config = dict(
    arch='tdnn',
    model='self-supervised audio encoder (BEST-RQ)',
    dataset='melodies that start on their tonic, played by one synthesised instrument',
    train_examples=26041,
    n_mels=80,
    hop_length=160,
    input='log_mel',
    win_length=512,
    codebook_size=256,
    mask_prob=0.05,
    norm='batchnorm',
    activation='relu',
    channel_attention='se',
    depths=[12],
    kernel_size=5,
    stem='single',
    widths=[192],
    init='trunc_normal_002',
    optimizer='soap',
    beta2=0.999,
    lr=0.0024,
    beta1=0.9,
    shampoo_beta=0.999,
    eps=1e-08,
    precondition_frequency=16,
    max_precond_dim=1536,
    merge_dims=False,
    one_sided=False,
    adamw_lr_other_params=0.0018,
    grad_clip=3.0,
    steps=10100,
    batch_size=384,
    epochs=148.9,
    lr_schedule='wsd',
    decay_fraction=0.3,
    final_lr_fraction=0,
    warmup_steps=500,
    weight_decay=0.06,
    adamw_weight_decay_other_params=0.01,
)
Rows from block 3, named by matrix and row number. Each number is 500 + 25 x the weight over its row's rms, rounded and kept within 0 to 999. All counts start at 0. Numbers have three digits each. After the name is the row's rms in percent of the matrix's.
# conv: pointwise conv (model.blocks.3.conv.weight, 192x192x1), inputs 0-191
conv.49 111:464457503526497494538503518502522536510498500489491522502498536515549456466497498486515498534505527486471515491500506504493486491497517502515470526475520489506490513481518505477509470479503572482467469510509499513444508498487488528459490532536471508516526466488477480510461484505505542477502513499501571502534479495460519465487512517504455500544475507487467511498489485495521489491457491560534493508525494468502489520491518453496494519465499514501482556493528557473471582523498510478484533493511531498525561512475516529509463499449517495493457504479512460487480542496485458494
conv.50 106:515518527537491502491491477519521518519502508521515501500485491501477524485508474470478455498503571534490493489551507477491491480526463490510507486516513490496472523505517493483532483495498479483492527476503536495537526450501513483489486480509494520490449441540512530491529493483551544510466494484518501539483554464502507509546464503551493509481483488486500541492478495512534500522500486501539462505469492531441544480521498486502466503491528483488505517541522501480577473502459538487477446493494511500476527489476559524476555499493466490497488494540561501518471511510494502490
conv.51 111:483489478525505486523509503496506463546529473503480503527482503507527531490496497486529560502494480500472497457488490465492482491492460524532492505515526467506519482584537516502490501543543531484530579484515539471486529519487556474504496563547496505517459491447495484484512470494508465510500512512509494510522535500488466509530499518500504482477485471506479467482504470499452476481476472542490508492519530523521462468523502500539453502476497494483448489499493495477466514488517505465529493520528461484502469522464525539528490503504476486475528479496507528502515548523533490487
conv.52 105:505542535505490454510487512464475462502504511504495485497519523494479509518509487504523468468496528473507463474507490510478501540510485465522505514500500467463505507502459545501474512497557486487453483515516461531559475556473542465512519555513482479457508488498488531470459521530494504515536507485498458522491472500514515515480484480519480528473499503506465486497504524496463524488544534490460537503527491504528492494474523447480548537481498496495481548537517507488491498493516515503504509502493510514527454497494548497502521497557495493504571531556497474527553508522492529510
conv.53 092:547458497480487562503536473481510513489503528475511491481536532477480522507511497496518478506502519541478496538468441496491496542526541497516524503487522518534499534487482536522487498506500517456488504538503505502522476492575501500488446494489532487528496455517502492523476498473522568494533519438483480453491510521544507533485524553488491492519511500531483468461492473487564523461485514455491472460533527485528514510524522496507512495459520523470481496515490506499505500489516522518472496511478514472511503476486503539505474511538449524503494481504471518453490524526500494484
conv.54 097:491510478509505495464515521528504472503536506526479529541526476508514537532510478517482519501470477536489559506518515504517500473511510545495529465550493488490492485563515470489471498503477496491488486528537484531468535497472460463515546515494520473538442457494491472545491516529513525486461465488460478497501472476486536505519508506508503521501490523528492488486489482492511504489497501491524496502509499475478500479487488514528547525540463550483519518471497520514477496471477542502538467466512565509479541453499518534479517505529489520508481526472431480497517505514461523445
conv.55 091:498520562492485484525515523506489457490496483507524525471499480504497545482517460536468488546448477481470529514571520543539517458487531525526489479519512455479529506468515512544474470474495501475460470522512474523507518485498519475470524516518479493487499508478520457501537501530500498509468498514486516494466550473496470538508511516462441508486470492493539526501531464503487503502508455482478543500507499497497495543549494555510496529486477510483517476534471500520481497494520484497476509499532498531502496460515477476537477493505562485532476464536528476515478514503486501502
conv.56 103:487490488522524514510509460485443497551462484463492549526479488465475484526493520500505487490463505479448478520488511537465516515509514507495489568506504441486478507524522471439472544493472469507534496494497490487494486496536496538520476507486521464493519486513514499498476497497474502464522481516484527494501473490502461479495511524453518526494548483488492488443460519487497466508475501508494483490506485505514536499490522502504492505509474511508476425521497534491548506468496532530469540470516508490492509567493466477479498473422514521504481493491457504496496518504470544475
conv.57 091:508487531481471572557481492498460494496504547470476483490549478519493518519476498536541497479537518526479490524527512515498485493494508474501453486501461493486500499509505548489486501515487493504505435481480487526472514531468500506479475499503548469471467494479479496535532477449527495482539468502546455533507471507502510533508465539521529516508478522484513524482528520533497536495543480504513513475499527529529489485491503509477494482498502503502521485501530468446492537550433510475504494572495502483514502501518501493542503509526514472508526466463496460487539486493469501497
conv.58 088:463516497529475482561507483530449498488507546446528522500517481431476529528476511540493557479485536483496452523489492491460534534500483475458493464589532493501503484478477517480509479469506492513477493507514510469513476517531515496547489484476487515509467508533509494548519542516536542519513507498504510527509481500459492526509498496529444474511494469473504508526506524490532484500464508474498504484499515500467504514453497485532534485541524502489485517518499517550501543501484519517503491496509501470499521516499494464535541476543529468473469484474509503515498512527498511506
conv.59 098:489476503493489488561471560467499481540533505481492541510510502490499467569509439534503536501507487486496533493503534469572540488476512489496501517490491467494453484505504525511501481503516526496522504523510505472466528486487484526447502509534437518502481504504494510491451509459469563488486478523519446444506513463490511499508486535511512493467532504476512500499512492506502506477470538555485496534519498535520463521526503526483472495536484460513502496481497500451530508510498496518512559508501477523508536471510493505465527486481495512475493464510497513507460494500510545497
conv.60 117:452485471491491502517504501538517498508518517534499558562529473528506497522501526501507490480463580452510490522493488420467499504510515532511517492473495503524551505496516510487501490481516485471507489493498497523467501506496512486462477524501533505512513512479491511484510488520483520560493525481523550490481479490512518490492508504553459492496416493506491496466508493479502512478528475392488501475508501465498526484463506522498472512476491493503510439510498512486517548486473471487493509500503503505470536480468551531483480495543508479503524509477507502487499467504462502518
conv.61 097:485480506467506477500509522482510472542491511470515527512505512494526465503503507493499512504488496517487486467516504498496463497498504531500481514527459482526482509486540503502498526502473485542489478514516482480457509512502499525495506527482447502543509473494507540515502475514520496481526481463466451478499491450587499519495484486493491466444546489498502468512505503536499509487429505555449553498458508524514486558549502513486526493484502538548489546509532491504511484535492531519545502509453467493510523523527495465511521510493558477528481535493500516529498486486507553478
conv.62 096:511502505457497506493470484481539477503506481515542501492505464483505472512526503470512516478477481487514541537481519530486508470498466490519513468507483479461511520523485524568478498481606505480496489506498499531502494500513516512520494514455519481493501471490481513495485501522490505478455477531483535515564489455510528486492550509512511530498458483451510500497491492475508474551508513493515483476532463520486539511466511495557503530525495487486519506492452473460476521475526491514471493514498482557505510508439460478501485501485513502556479498531484494464544516453500512519
conv.63 104:456491508527506484521515492476532543512510497506489509527520483532474495521483491491455517513486467494535500518564496529461477495502465481483496481521518454523522508473548522523493563489503527519489520477502513519492513514474498525533484481504482491499496491493503510492425530527554524492411534527483485510522519522534548525492496532543463485494398487492499518553475492502506488479480474491479544456503499482504549494515556518502506484484483500514483518506504493492491503500489527491520483491538509497508492493503551538503481486499520510525528480496525522477481501517537499525
conv.64 088:518507544509484512551485519546496450513457545506511490482558494500453500523496495530477504457526528498493500519490519485485487544499508484502493521538495526528507511477543443505506463532525547533518488520473462508493556502493548497524482484536475480529484488484537477520476526488485511496503501419517483462498472500473517515482480480477528501498499482522523497485495512522490500502512517530524490544465482507536511510513470518488533502509526484472504516539480522516486488505532485523452514504531520465471536498514489498549515471477489525504448478482501470470538556491486515549
conv.65 114:480459505532511487496485499497539471494510550481477477514524480534560494501500503483509511488507538516501525495544522550477501494519493504518470505537445455514435508481521481480484525475510499539509498488507586500491464534514492487515507502480472475490541490478511483499518489479521520574512524482506473504492496481502515495502499528465477471510493504494511568471486478516505499477490493435495511514484480523472452501422498464518505493499482501502498464507467466552508542510522475501496500499518503497477471539466523492503501497572495490507465480485512514526492509491482490547
conv.66 092:494541528553502524545507497512491473489485464534496489537450520513498493502451498503500513520516523490508483477492529482498485486546544551494454483499539484500476466481516518551476513486475525513492512488508514529508469560449454471487526498501458467535496532545529451533512508500505510536501468522488499532510494530519514498505508531538450511479477460474479510501463489496489513523499569512492517489492514515501488538532480513436490521511493526493533506506464520489483507490488482492478519469497531479469504523545493483513496489544500522501475509478473462478532516545532485521
conv.67 099:490504462493482479420547492499555513500528474489512481517513493464498543528501526466527509490464487505520506482487550525518522519516480514494465484494529487480484448507461493482485500535421484523507516506494519525525490478531478486519511436568446469477516501469498524466481507518494493465518516474491493524476520521498525486539483491495547471507522493520518468551528535500454530493457504528509495534506487508486480536486489513498482463478498509524510499521491516498530506515519526499528561493557496507487495494514483506518495498463545504521513543496495515519505494475541491514
conv.68 088:492513530530555489536511509489503507499491474543481498503482497488484445474496532461508523470567470510505461514529538460490486494481535534527530499491545535513500526503523471480453514471478506502511535508536513495516497497507501508501492515508464473517474524519494501481467545507461485528463485556515511481509507541498470485530489485516543491522519487502453542521489546507506532489500476509555496491530574457524470482474493514492486445484466517496522502523518543498543492508528458517504493522488515510482505508514472484519491490481545492492460523537515471532508529470526498521
conv.69 099:486526526441523475584493547516478496500459466593490517489523515485532519492516497497518505529515500501500515485505532471469514506458557497510501535523498518561499531558506458519551541496517515482501473553505535520518465513528497541488518482507481499499495492522498521508514488494506505499495525434484498493518515478458491462520490526514456481506494490462511514475526518490471507512485513502486506517547513505498499523554462479484500508534498476517504519502515472518461508529495519501511482489492532477476527495477513497454518472517507515532540493514461486487542510475489509522
conv.70 103:493510535534506528519475507474476528500471529504481561468491456480535549522530498488515515517489486524522495567498520494512503470487477508493495522514541530488502492475497553516440489482490510468501523551527469533527480508484486501494533503492483532491498473513491477485543518537476491498442501487514527516464523483532483485518529513507492488482467500474505437505494488486479517500515510499509505514477523529486514481490528504458526524513495554546506509521504480492485501462488500507462575513521515485500539475449463516467470507526514524493483452482495531518486520507457531560
conv.71 093:502500530494471519472504520489552505494470494545559500482487493498503474464430497529481494479506478522487481499467434524485511475440502511493514504506511501531524529524495478554483489502496476481436506491562485535512484521502538517480491514512482481459496500541475502468498495485513510543482478498490482521525489480511504477493489511505525516520497573489497515532494475499501519521498465504500483493462507543478482514475514523533511544483476506474516515521488459515492483484478521483489465529467514476532482502483490547502463522505506532526492520516511458484510591552477499501
conv.72 097:495501522533507518512494498493450508512444521488470513499496514498471480502523478470482509484467518514489488502485503495534493521544482495555488510501499499448502502523522539516493510496510497520537480523576490514557514508493466503471500536528503515528479465515495488513458454515467493520533529578473485493486549482449498487523519507519483506508493500540466508503510552467502477466498506534501479514493477502456506513491558493529476512515479512491481524460520503495468553488522496505453493467467523483482480479544538509521537468507527536515485473490538517533482526506496500556
conv.73 089:508501491476505493490548507543491464497519551496492480489473529460484465542526497483499503543519487484471455476500536542506497484491508503505433533506495540499486504489500495562496547517501490517477501498496501493521465502504475455512493489488502516515443521471500430514502486527545516556498517507480492496464503507470504533499528475469519483493505494502503508480485505505503465522485498524510466526529498538498478505461496500532470513490488557490496478502500492492451529482500505519479559509473481569491479426472505439517490466530519507475510518488519478486516489487550480477
conv.74 108:503505523485559557479472511486473489496465482497534506482496517533511503512511503440503518487466461468492490496544506518464521464512515485512491460498544514527514523525443513528528468489478529495525512529529542490494473506519507519454481488482482514499474509504469507485516477481500489520485527501537492499520533519485472491526525540486506494502458492499515488502466516490509534506547498476545549516518463467528496442503486509501498489466471515495481455483491515455444502461483495513530509474482546518490501530511508513500497522524484561511506538493571488490472501451476550491
conv.75 106:500497479517467493510493488549503531522488507506486438515501493552505481488471487495509512464495467605539483493495454572493528509513520494496542511482535493500453497498481505466571513508526495478512465492510490500491512509524532461474467476508455499488527495498520508487525496525497498489546462478483525502505480534497461495471550510525471491528454494500503505530525496485543527513440504490564503499477519534485525507526478518485510497496510481507483527503480499494480512459485486470515460497525509490477519534488485487502518474515480470508473467529465536509467461495498517504
conv.76 091:510492467486462486511525522487498509514517519486504482544485486522483494481456492512539479461467512487499475528455463477543551514513486494552479500539492487547520528524528501497511491498510444536509515536491461522530508492498505523482516488481506468512496518546495475499485542460474454478487527539490519506509537494546525502504526508497508479503507546519493570508559495514488488514531534507508464513488512458503505528552509500481537496524507463467492451468514509520497508535501499498536524469467530455484496483517495487500444444473526492482502539509515457505515487490515517518
conv.77 098:535469529507508525482524488523516517460477505491520545508499558523507528475500511543471503524475512462486507528503485516530522497489554484471509486513517491526457489507539494491457470463501509506553524493522497513497494503468510534485511478519532517504463507485474481516486502461472541496538489481525532536510510457511512538484502486516538497551502549458449481453484500484527530468515501498513493516542508538526488483501488472450502484527481520484514525481516494482455491484478506467491557517516501523466482447529492463485502475500484536520510448523461505517536505476498457531
conv.78 104:478500488476517520476478515507516460496540515574514481536503501537489507503458499480484478529503490511503520485479512478489501494480497496479470471518509497511441503528493495495467510478509521490524482498509505488508540487479493505472482527505507493510519486518510538469495511490531497496512503451478553460510492473491516486477485520493479515491466469604458504595503482472483517513494500521476497511474492522544470494474502495515516492537508523475468515477493499479499495538531577505489486519484513478547468479476510523497487498573533512534515546485492461475516486494532489465
conv.79 094:460521518497498529540524498538516486500520548519516527505537457481505549489543480526523515532488526494494522516476531494511508479510495503466493477507537544490471507481448507524508506515488490505483524498494537528477480513490469499456483511497512512509491538514555471459528463488466488449514526511465473476456455536483495521474439492472507527513496487509503429525515510506459514520495514498498495474524473479510510498499487514441496520494546538517519497508478487515501507527498572520476463513488497503506520543532474517483515499422530503505482470518532525510496493533488509513
conv.80 092:517485471523543584525530495515477476535500518485484506501482508519492488476445537501529528495541497513480526518485540518475512511571473513544509490452497518472468501506487512496482497517529482518466469514508476486525521507495498514460457506479533532511508483499516464497490504495497507514514520503497492477555512542488480526504480545491486462511517539514464503448451559475479508496464524488520486476514468486497501497473482484479516529469450511495491491467502493435556506505502530482541490489492534521471501477540488501455491516530477544484481512509494492463496538494507491514